From a checkpoint of a small text-conditioned image diffusion model: text encoder activation gelu, batches of 256.
Rows from block 3 of the denoiser of a small text-conditioned image diffusion model, named by matrix and row number. Rows with one number belong to one neuron. Each number is 128 + 24 x the weight over its row's rms, rounded and kept within 0 to 255. All counts start at 0.
After each neuron's rows are labels from the 100 images, of 14848 (inputs lightly noised), where the neuron reaches its highest value: "peak on" is the class under the peak. Only what is clearly more common there than usual is listed. The data: simulated grey scan slices of phantoms with and without marks. In brackets: how many of the 100, against the usual share in percent.
# fc1: MLP up (model.blocks.3.mlp.fc1.weight, 384x128), inputs 0-127
# fc2: MLP down (model.blocks.3.mlp.fc2.weight, 128x384, transposed), outputs 0-127

fc1.72 [109  95  90  75 115 126 143 157 104 169  98 157 119 145  89 120 116 120 181 152 106 112  98 130 105 112 124 111 145 187 165 134 104 146  96 168 136 101 124 147 138 149 135 134 108 109 115  92 159 131 119 147 161 136  93 103 158 109 127 110 125 104 103 127 132 143 102 144 129 150 148 144 115 119 139 109 160 115 138 144 129 144 134 117 147 143 161 132 149 136 131 173 100 145 160 125 145 104 104 145 158 142 116  88 140 154  86 158 170  71 115 104 140 102 106 146 112 129 125 175 127  90  90 168 149 110 126 134]
fc2.72 [152 151 153 216 131 136 118 114 121  93 143 132 142 124 156 130 182 127 122 116 107 140 117 140 157 151 114 165 126  70  82 180 145  88 150  69 161 127 132 112 140 100 113 127 129 129 124 165 116 116 132 107 110 138 167 157  95 131 154 127 122 183 148 132 115 113 143 121 126 111 108 121 133 122 160 157 102 115 118 117 163 148 130 139 100 149 119 113 115 147 126 103 135 114 117 117 101 113 129 147 127 135 115 170 110 126 125 116 139 146 164 170  86 110 150 108 133 131  92  71 119 149 140 110 104 131 171 117]
peak on: soft tissue (89 vs 17.2)

fc1.46 [114  86 116 100 115 109 109 143 114 114 140  95 101  96 123 129 102 126 127 186 164 104 110  90 128 131 150 152 112  87 108  85 137 128 104 133 130 131 142  90 115 151 121 133 100 138 134 115 112 102 161  89 158 108 135 145 133  95 126 163 135 156 139  73  99 129 100  98  98 122 108 111 121 158 124  99 121 135 147 149 144 132  83 133  99 101 104 168 143  95 103 138 113 139 132 133 134 100 123 146  92 116 119 120 138  57  85 124  98 127 137  65 137 143 132 138 114 161 149 116 123 120 131 152  86 151 136  82]
fc2.46 [120 120 138 129  80 153 134  97 143 120 139 115 146 119 127 151 172 128 120 109 117 149 168  96 103 144 119 164 167 130 137 162 116 128 136 142 105 144 141 133 130 127 109 178 127 117 137 157 152 133 126 124 104 152 162 126 152 128  74  74 102  99 140 153 126 107 151 159 152 142 181 120 130 132 146 153 119 148  81 164  97  98 155 103 130 152 109 136 101 135 119 127 160 115 142 130 135 140 123 103 140 124 135 115 113 170 163 166 136 145 141 159  79  95  99 117 168 101 109 164 117 149 111 115 141  73 129 189]
peak on: lung or cavity (46 vs 6.4)

fc1.237 [ 81 131  98 146 100 103 128 171 101  84 121  98 102 108 149  82 141  82  87 100 136 130 141 136 101 141  74 128 120 111 134 125 161 126 119 144  98 131 123 113 157 154 129 132 171  91 121 103  97 107 170 129 135 147 135 150 126 127 124 128 161 134 136 122 108 119 134 140 102 105 102  91 119 123  92 150 128 149 111 104 152 119 156 169 149  80 124  80 121 119  95 105 131 103 105 129 101  74 165 127 140 101 120 169 139 105 158 102 115 132 126 146 105 120 117 172 111 112 152 170 137 153 105 149 151 139 113 152]
fc2.237 [151 115 150  71 146 147 153 120 151 113 150 129 154 131 106 129 128 152 104 124 134 112  93 123 150 100 163 139 123 159 154 129 130 108 125 148 158 116 129  83 164 137 139 123  88 160  88  81 125  97  91 105 158 118 114 153 125 106 175 124  75 134 141 164 134 121 137 102 182 150 149 148 123 134  97  85 136 174 137  99 142 109 147 142 145 161  95  87 127  97 134 123 123 159 135 123 151 147 126 114 150 159 136 132 117 169  99 141 109 118 139 115 103  88 106  78 164 117 119 107 107  82 145 124 140 139 146 131]
peak on: organ (63 vs 16.9)

fc1.130 [118 150 120 118  95  96 158 173  94 135 152 119 121  89 179 126 111 112 126 104  77  96  95 132 106 136 130 121 129 113 117 134 103 102 133 112 136 150  99 126 123 131 101 112 130  94 105 189 140 146 153 121 143 133 129 139 127 112 127 134 115 113 153 114 104 151 117 142 139  95 169 123 134  81  59 128 113 104 136  73 117 119 146 138 128 114 140  95 123 136 140 171 158 159 124 111 183  86 101 158 128 105 135 116 113  94 139 131 130 144 111  81 119 130 154  90 173  92 120 167 112 123 157 101 135 104 147 121]
fc2.130 [128  94 148 110 135 160 126 105 168 126  97 146 100 152  76 135 175 155  93 132 112 117 170 116 148 149  95 123 146 145 132 136 145  80 121 161 133 150 137 150 142 147 163 137 138 125 124  64 123 122 133 135  93 131 123 114 121 131 142 103 132 110 132 147 129 117 156 126 120 146 105 150  88 177 191 105 147 143 161 112 105 103 139 150 121 115 105 151 173  79 122 122 148 134 107 149  98 171 145 112 135 153 139 170 133 159 128  95 130  69 110 117 155 120 147 113  92 128 117 120 115  90 145 114  95 112 122 143]
peak on: organ (92 vs 16.9)

fc1.338 [149  77 139 118 105 149 153  82 115 104 148 100 126 151 142 136 125  99 171 135 141 126  97 108 115 140 114 108 122 136 113 119 119 149 116 142 100 115 169 105  76 129 111  86 139 105 113 147  98 167 143 108 108 138 123 149 143  80  99 118 115 153 122 130 124 169 123  93 140 130 107 145 176 163  96 115 154 102 126 125 142 137 149 165 140 115 101 122 105 125 145 157 101 138 176 121 172  81 126 143 100  86 104  83  97 119 139 157 103 113 119 140 131 142 129 118 153 116 134 107 179 122 171 120 147 137 177 156]
fc2.338 [121 131 116 113 162 125  65 123 133 154 136 174 143 117 143 143  85 158 143 144 102 164 140 108 132 134 145 118 122 108 110 166 105 146 152 120 163 123 106 152 116 135 146 181 114 150 144 113 170  68 132 123 118 134 153 145 107 175 134 163 141 116  89 170  90 106 111 118 122 118 125 124  96 106 110 136  99 112 147 121 139 147 113 101 117 127 188 114 110 118 105  80 113 140 115 153 105 190 164 101 126 139 163 160 108 137 129 116 123 138 156 128 133 147 131 143 111 166 123 147 104  93 135 140 145 132  77 122]
peak on: lung or cavity (94 vs 6.4)

fc1.366 [129 134  94 166  59 132  91 144  92 125 100 122 119 100 117 142 163 135 125  97 141  87 167 126 106 128 115 105 119 112 138 117 119  98 124 144  94 142 152 129 153  81  85 132 144  96 131 122  90  89 132 127 112 127 133 109 116 125 125 134 198 105  96 106 115  90 116 102 126 134  87  71 105 112 108 122 136 111 123 131 118 145 140 119 145 106 118 134 135 156 141 139 104 117 130 127 129 133  94 131 113 139 129 132 159  67 112 117 146  93 112  96 123  97  99 148 125  96 129 144  75 124 108 178 160  88 103 126]
fc2.366 [104 108 106 138 167 111 156 118 140 118 132 104 134 162  93 139 131 105 135 127 125 180 132 121 121 131 120 160  89 110 159 161  69 135 127 131 139 112 115 139 148 148 153 109 112 156 159 115 154 159 116  95 111  90 132 134 124 127 139 115  86  64 130 156 108 129 114 119 155 137 119 149 153 127  89  94  73 136 123 115 140  90 140 106 176 109 158 155 114 162 138 179 133 130 163 130  99 128 137 108 142 130 165 150 115 180 129 154  98 159 153 107 108 137 148 148 134 160  71 126 108 155 121 129 122 139 149 141]
peak on: soft tissue (89 vs 17.2)

fc1.279 [120 125 120 174 128 130 160  99 139 104 111 126 124 103 128 157 104 111 161 150 116 128 148 122 142 119 134 134 110 145 101 128 155 177 117 116 114 103 100 193 108 128 104  94 152 116 122 131 134 117 124  91  95 123 167 109 175 163 148 151 148 154 160 138 148 123 123 183 110 155 141  87  98  91 107  85 120 162 155 159 137 139 151 129 136 141 113  85 100 162 124 105 146 108 113  95 139 112  88 147 142 108 118 136 144 112 149 119 198 119 143  78 116 145 133 142 124 164  97 171 126 150 142 128 136 137 130 106]
fc2.279 [144 115 128  86 142 136 118 160 111 108 154 108  86 146 127 130 136 110 150 122 138 107 128 140 156  94 143 102 162 136 170 101 102  69 146 130 138 110 125  85 181 114 116 137  83 145 111 127  80 166 141 122 145 120 100 122 115 114 112 138 118 101 115 155 104 173 141 114 149 124 150 155 154 141 111 187 152 101 111 106 115 105 137 146 114 161 112 185 127 103 125 149 112 149 116 142 151 163 154  97 112 144 125 119 162 117 108 140  85 166 111 134 146 116 130  86 170  93 145  89 120 131 123 104 153 137 153 133]
peak on: soft tissue (44 vs 17.2); lung or cavity (43 vs 6.4)

fc1.25 [171 130 108 125 138 142 113 124 112 125 145  72 103 105 125 133  94 120 134 102 122  97 167 123 148  94 109 117 123 136 127  99  93 144 106  99  99 106 130  92 153 117 134 112 164 121 134 120  76 145 145 131 126 115 137 117  99 108 129 133 123 143 171 116 100 128 126 129 117 100 113 100 122 127 133  76 105 114 130 148 112 123 127  76 110 110 161 129 113 156 148  81 147 116 108 123  81 105 149  96 149 122 142 103 142 110 148  98 144 146 133 150 159 124 110 113 109 133 110 167  65 184  91 163  98  60 128 144]
fc2.25 [102 111 158  91 137 103 177  95 159 164 105 143 163 151  64 150 163 134 119 132 143 120 125 144 154 187 112 164 129 141  81 105 132 109 142 143 118 137 129 140 110 146 145 143 119 119 135  79 147 113 125 122 131 141 135 144 126 138 131 110 119 124 102  92 100 154 104 145 127 172 130 134 152 129 136 135 119 144  75 114 131 144 185 152 197 115 128 142 129 158 124 135 129 140 112 103 168 156 126 179  98 100 103 142 119  94 135 152 152 152 150 132  76 123 130 103 144 138 129 116 159 158 124 133 136  92 130 115]
peak on: soft tissue (39 vs 17.2); lung or cavity (29 vs 6.4)

fc1.12 [133 136 102 144 138 115 129 147 152  77  88 133 115 113 173 150 173 125  94  82  98 118 120 129 118 165 142 139  90 118 159 140 114 114 180 126 141 103  84 107 138 130 119 111 107 151  72 146 119  88  90 104 138 150 139 164 162 139 152 122 108 145 175 134 159 141 131  98 151 134 130 149 111 115 114 108 142 121 125 122 150 158 141 137 112 145 138 107 116  99 155 127 130  98 110  84 134 103 118 150 131 125 137 149 115 178 145 134 137 139 119 126 105 156 130  67 125 125 103 144 164 102 148 139 136 128  90  57]
fc2.12 [114 109 149  96 104 123 148 136 141 195 104  89 159 125  92 113 117 140 102 155 144 123 142 121 155 106 114 126 108 163 123 143 159  79  92 124 132 186 137 134  88 100 150 169 136 108 129 132 116 148 149 161 126 111 128 133 110 125 136 135 132 135  70 165  80 126 123  76 149 133 125 117 113 147 134 140 157 110 116 112  75  87 102 146 143 140 107 146  98 127 104 119 157 147 121 149 135 137 169 115 121 148 125 162 142  94 115 114 122 138 103 104 139 138 126 160 106 146 129  90  97 159 138 142 157 116 185 148]
peak on: organ (100 vs 16.9)

fc1.174 [ 85 138  80 126 142 147 183 148 131  69 145 119 120 165 116 151 172 108 123 142 105 165 120 118 120 114 124 127 109 105 103 136 167 147 141 122 141 136 140 134 106 121 104  57 157 115 135 133 141 136 129 170 148 112 110 102 110 144 150 126 180  88 125 161 129 153 117  85 113 134 137  89 131 183 166 104 140 136 144 147 136 105 107 122  93  82 138  72 130 130 155 137 150 139 116 167 139 109  96 134 125 147 150 136 116 147 121 131 136 117  68 115  80 113 140 128 105 139 125 110 120 119 149 137 144 106 133 130]
fc2.174 [148 132 180 138  87 123 106 127 121 177 131 146 153 118 110 148  84 134 117 123 137  93 126 181 108 126 113 143 177 124 153  84 120 117 149 165 155 124 152 142 137 120 148 160  91 115  94 104 111 121 142 117 114 123 113 128 139  98 140 134 108 127 127 120  91 122 114 137 101 146 141 154  94  89  94 132 112 131  89 117 161 147 121 154 171 195 168 134 129 137 101 143 115  95 144 113 127  84 158 113 115 102 109 141 148 115 111 117  91 181 145 120 154 114 119 128 113 101 120 116 108 108  66 109 136 161 112 119]
peak on: lung or cavity (71 vs 6.4)

fc1.13 [148 107 138 118 141 118 164 105 138 131 160 111 179 166 146 136 127 110  94 100 116  79 101 122 132 139 138 168 173 157 132  73 170 112 140 123 142 143 167 157 146 137  88 143  81 125 110 147 161 140 116 131 133 123 156 108 138 175 110 126 147 176 121 124 115  92 122 109 132 106  78 128 137 119 140 115 119 136 149 115 140 147 111 156 107 144 137 132 135 102 119 155 134 113  72 186  94 130 155 118 134 130 120 145 106 122 131 121 105 113 126 162 136  92 112  96 132 155 124 162  80 126  99 117 154 105 100 169]
fc2.13 [128 146 149 136 126 157 152 158 117  70 129 113 129 127  69 101 142 115 145 130 114 165 140 130 152 121 142 139 101  82 126 165  94 143 109 146 118 119 103  99 138 117 154 109 154 134 146 125  85 111 124 146 112 133 136 159 103  70 144 135 115 113 138 146 109 150  86 129  97 121 175  78  87 161 109 159 140 136 156 130  84 123 149 115 148 110 115 111 133 181 111 138 143 141 142  93 121 132 108  94 152 129 119 140 111 169 125 139 110 172 128  78 130 143  98 126 159 110 128  99 172 111 138 117 111 145 116  79]
peak on: soft tissue (100 vs 17.2)

fc1.3 [129 117 164 124 128  81 130 105 177 129 132 121 113 115 129 183 156  88 105 143 107 102 112 112  83 131 158 137 139 106 101  66 141 112 138 144  71 138 111 114 147 138  95 132 157 118 156 104  92 183 131 145 157 148 124 116 119  91 134  87 111 118 137 134 132 145  99 138 126 132 157 139 139 118 114 133 164 136  97 121 113 195 136 116 102 144 171 100 110 165 138 135 151 114 116  86 151 116 119 144 135 128 145 141 109  81 137 117 114 136 109 120 105 136 145 164 136 117 155 127 141 195 130 160 143 131 109 147]
fc2.3 [130 140 131 154 123 129 182 166  58 150 143 113 101  96 122 102 106 150 111 105 144 127 144 125 144 129 152  78 116 126 143 158 145 167  95 127 163 100 143 127 103 138 123 109 104 134 105 168 145 120 156 127 166 155 173 116 142 173 118 147 144 143 130  84 119 155 123  90 120 117 102 104 132 140 117 133 105 129 193 110 141  79 128 143 140 130 110 139 104  98 131  83  99 115 178  99 123 133  85 118 100 105 147 139 128 153 117 112 144 143 145 125 126 137 112  93 129 136 112 131  97  83 147 118  93 161 135 141]
peak on: lung or cavity (59 vs 6.4)